From a checkpoint of a small contrastive image-text model.
Model: 6.19M parameters, 64-pixel images, encoder arch resnet, encoder norm batchnorm, encoder depths [2, 5, 2], encoder widths [48, 64, 96], text encoder width 256, text encoder layers 10, text encoder activation gelu.
Rows from block 2 of the image encoder of a small contrastive image-text model, named by matrix and row number. Rows with one number belong to one channel. Each number is 128 + 24 x the weight over its row's rms, rounded and kept within 0 to 255. All counts start at 0. Numbers have three digits each.
After each channel's rows are labels from the 100 images, of 14848, where the channel reaches its highest value: "place" is the part of the image that holds the peak. Only what is clearly more common there than usual is listed. The data: pictures of board games with random positions, seen at a slant.
# convs0: first 3x3 conv, stride 2 (encoder.blocks.2.convs.0.weight, 64x48x3x3, each kernel summed), inputs 0-47
# convs1: second 3x3 conv (encoder.blocks.2.convs.1.weight, 64x64x3x3, transposed, each kernel summed), outputs 0-63

convs0.53:148109146146132143111103086120110063128130110100109145114135069135119109129141135086142109166136121103087148098105109106095147150116142143156146
convs1.53:149117150141126132106129164119153107156131125097148149123155125141116145116126147119135132091135119136126147129160213160112108094100133094145127131074050161125115124117133152096134118110120111
place: top centre

convs0.10:143148165110107104103105105110101111095077140147142164130119095109112144131101102122156103166123145118125125050120125143124111132112168127145115
convs1.10:116129097122109089121138151122101093131070112156169142118109086183144122160095118083105136131127126070166119152139130132139133148138136107117167136127105128124125159155128142095131144144139171
place: top centre; top right

convs0.44:120102118138135118108123124135152120106107089110113122125103095133110074114096124117140096149136124130109089162148119101142078156120112094065093
convs1.44:161126143115171129103128127128092191105130123139146123114142121124139124134134095119091122059123126154091122083088122137131098089141119116129109131146117125096099117135097125171097148119101083
place: top left

convs0.19:123101133080136124118129123125109124118116127117080124169084174132169137114152123120108091074137151134122137134110114129128129081136117087162088
convs1.19:133134080108088100107097102113195109128105096124148116091084107147149130119083122096132166093136126110155118107137103115103106123114144133130127096153137118124154101155141160102154148102118110
place: centre

convs0.28:144097110112127097096127092136099108134134070099098170105110126099147139109104113097142096088124119155095119104127124129173106139107098107136142
convs1.28:157164136137127156168162132139178153124134117121166144155091162135126138119160129142132155157127138115141119144126144163113130147137137132176158131166144127154190141203133112125145121149142124
place: centre

convs0.37:142153123141079166135104179139162113136109145147113141112113162146118122084136137132127143176124136184121110133115162086116097163120120126105144
convs1.37:119122087121104074154156144146144146103150131105117079127120163100125122124141166123140106190161086126107125123120090148080128124103121113124139125159113125104150146075125164131133121137158129
place: middle right

convs0.59:083146112127125177116126140154118154121134145070091119118134120160160115175151120115149103137158129155146096103149091138116082144156129114136144
convs1.59:054119144108149095083138121124099109120132131092154095098142124156145108107088140119098141069121108129108115142130166108144090109083120099132110133136118093098101134134133116112127137127108098
place: centre

convs0.17:122128099104115112093146142098114067112126083135113127125099098088135080101101102091146122122146121124077133118109131113160105143115115102105120
convs1.17:166113144144149133162131129134079169126123108130130139155160134092116151150162129070134099122098186148145118079106118112150108104156122124122117112150143158139124126162107122140109131130186110
place: middle right; top right

convs0.56:088133083100137133146135152149091095123127160106113146117131146108131144121143125121152079117141145102103109117096079102095064144130133111113131
convs1.56:116109103079126104094130157134159089146156119123099129095154134132138087116112155107085137130112130084133139138094143153123141117101095101085101140152119092115115171117161143100109154131124088
place: centre

convs0.33:135153096132128124091120105133132087103107085104127109151111131116120102098109085106188104140094124119083125158125141099131105134129104113099092
convs1.33:184111163121131132135095108099096146103137115143133095136169112112142150114141100115092093091099151118106146113114153064129116094116094114113137121120138137109111110116107094133114132094094084
place: bottom left; bottom right

convs0.21:120094129169098077101139123107113125136155087108100108098099138089163145119148119100138104134113135124133148107098140141171127104118095100121084
convs1.21:123136107096108108113131077131147106138176118091170139144123083141129131158118135151106141093131141169155101115121110139139120094146179166143130109119109145100185123134116109133166146092146116
place: centre

convs0.13:143127116147122122120121127174087121163114076125136116149133126104136147120109099079109131118117133148106151053131131116130089100131139073128118
convs1.13:098154096126092111091110133133160134147148158133150127151123136112122113134082126108131136102128145131145124166115189180137076109158165135165133135152117127164101113135154150126181137104142128
place: top centre

convs0.55:098072097140151120145137112105108103133134117109135119125109113112128171156113129123120102122139115037129121141092092094155125098125145118132132
convs1.55:109092101132127104117129119113175114135157147129096134133102139111170096132096153114094110106100099101122152110134131152123169145088107107113123137095152096166166125081111145107145138083160145
place: centre

convs0.25:150070140141109093089137120122155127135136122107104121143100085132128128081091106102131128142145100117093109119128173103169090103122117101133108
convs1.25:158126181130139142134111097095155165106130089097134134128105168098130084144101099132152109084131105150142120144125094104124133162133138153131112124100166134104170130128093100155137115137149085
place: centre

convs0.4:088137155125118084064141112123109140116101124117121108166106105137122136150085099136098102102099147109144090124114128111119096135146151102089104
convs1.4:095102157137082113099159129132120104074118133093153096087126113144159095109121100097084095093124131171107111151102101147145141108144146151122136122164089143129128135113092140151138146121115117
place: centre

convs0.1:157140149096110153105133109127109140169113106170121132108111109132157102112070117116130067139143137083124131128134077101136122116105107098108121
convs1.1:136122110116152111173105137125139141066109140113136088113133116121145157106152155114154094155125146120119140139137098153159104158107113139144113153132073067158118123134124121114151130131145195
place: top right

convs0.38:087067092081158144127143153125139114102093158101109146154120111159127100113114117125105129119142101096109128149117143105105126108145149093089121
convs1.38:117133146125144119100122145110149103157087134130102120109126186076135115160143135108114124106106076099152143093117130107121153128138144085084118094131184123113094126105075137125114124121126115
place: bottom centre

convs0.14:124091088138134146085139098127137111126102083114142112137115121133113138135107073143101122153073132105124109092125155118153088100153129109089113
convs1.14:126108124080139089134127139139106155094100149130124103126137129125143097137114162064146080106102118130115157088144101125160120142151143105118139138159086079139134137114144156088105136108164145
place: middle left

convs0.51:106141168131181119122125105117163135109119087150103089128097121121149109099140103151154114134140139161087077146138106106173151157118122139119122
convs1.51:157080125144138111129145114146136107095136105114120132075108133108135137074156129095091113159129126071139138095127127108136152154068132125100146129144121105118083131113124178114130105151126156
place: centre

convs0.32:143099121118116143142095106119129067107137121112092087092107091112155134090079106100144104115142115110127118133146114084130110129095166124117112
convs1.32:096119104126149128076103115130151152129128111121124149115146140095151128128080117116163134095163139133119145134147134148110159131090132103116110135047141126103151104060112161099136125117125126
place: centre

convs0.61:084077113096110098114125151105101078105122162133119149154115088117100114117137119138147114117122121115145097100074107114104114142114152124117087
convs1.61:088119128104140092115150154138155062129101153145137107103134137165143130175106159098110132123121110127131138090120093148129147130122151126088166121148102111165107174151120108095147131099154112
place: top right

convs0.50:123102104110113115101133097097099118124111085125120141134122129107152153129108092099135054112121177115111140095118089102126087136116112098123141
convs1.50:137106081144083166146102145151148139129135138135149102143125155136108123129116112082121139170128156123134123152101139147109132110125100158147147152180113121158105141193156128187135118135153151
place: middle left

convs0.34:108120180128140139156138129142152117123172119121130131117142105150192148111120124129131090199143105178155128129170129109147119122137142138150117
convs1.34:106093094115087090125121115133168118079149122094185170104122127143125096132103106117116107139106095094134125129145126123113124136118147083151107097121115109099093099117125111111168092134133159
place: top centre

convs0.48:147138111108107093095161116105146130126070149116126125102106104099110118122098090109148117131173154104151129101117084112133096129138180107114138
convs1.48:088150098147100109144116151117104087132035126120132133120105120160148134162111112112144120107135135094147159149113118120127131123103141147090109134111109159126106143146115134120177125144139184
place: top centre

convs0.5:121115108113109107138112107119140112124130087145100123127106139131114107116157098104195122098111121124078103157157163089151107123104092102093142
convs1.5:138111132127128144135107101108105103109116142128127109120204120101134163102146129091085114101114122138107122111110133095110119073128075111099114138091162140101115108102112111081146133104106118
place: bottom left; top left

convs0.20:127105112101158114128098115083125151129146124098107109113091113101103140156094102120126112144137141125135120130113156078107112136081113061133095
convs1.20:179105140126113132113093132097122156104095142133122111142158099117117141114135122097111097100137117158141172133122128173120140098126068155109105173081136087123098146109110135133119112107145093
place: centre

convs0.27:129170127135105126105121077095140096100115093132098100127100135109119108076125083138119117110120120147101106082159127154122150151116101113113095
convs1.27:126115090123110162094117120142111089122158097133097121083112136143132163136116120117154127166122120107155127139123113090085105150142120096114163139189143074136155131120154092091127116151133153
place: centre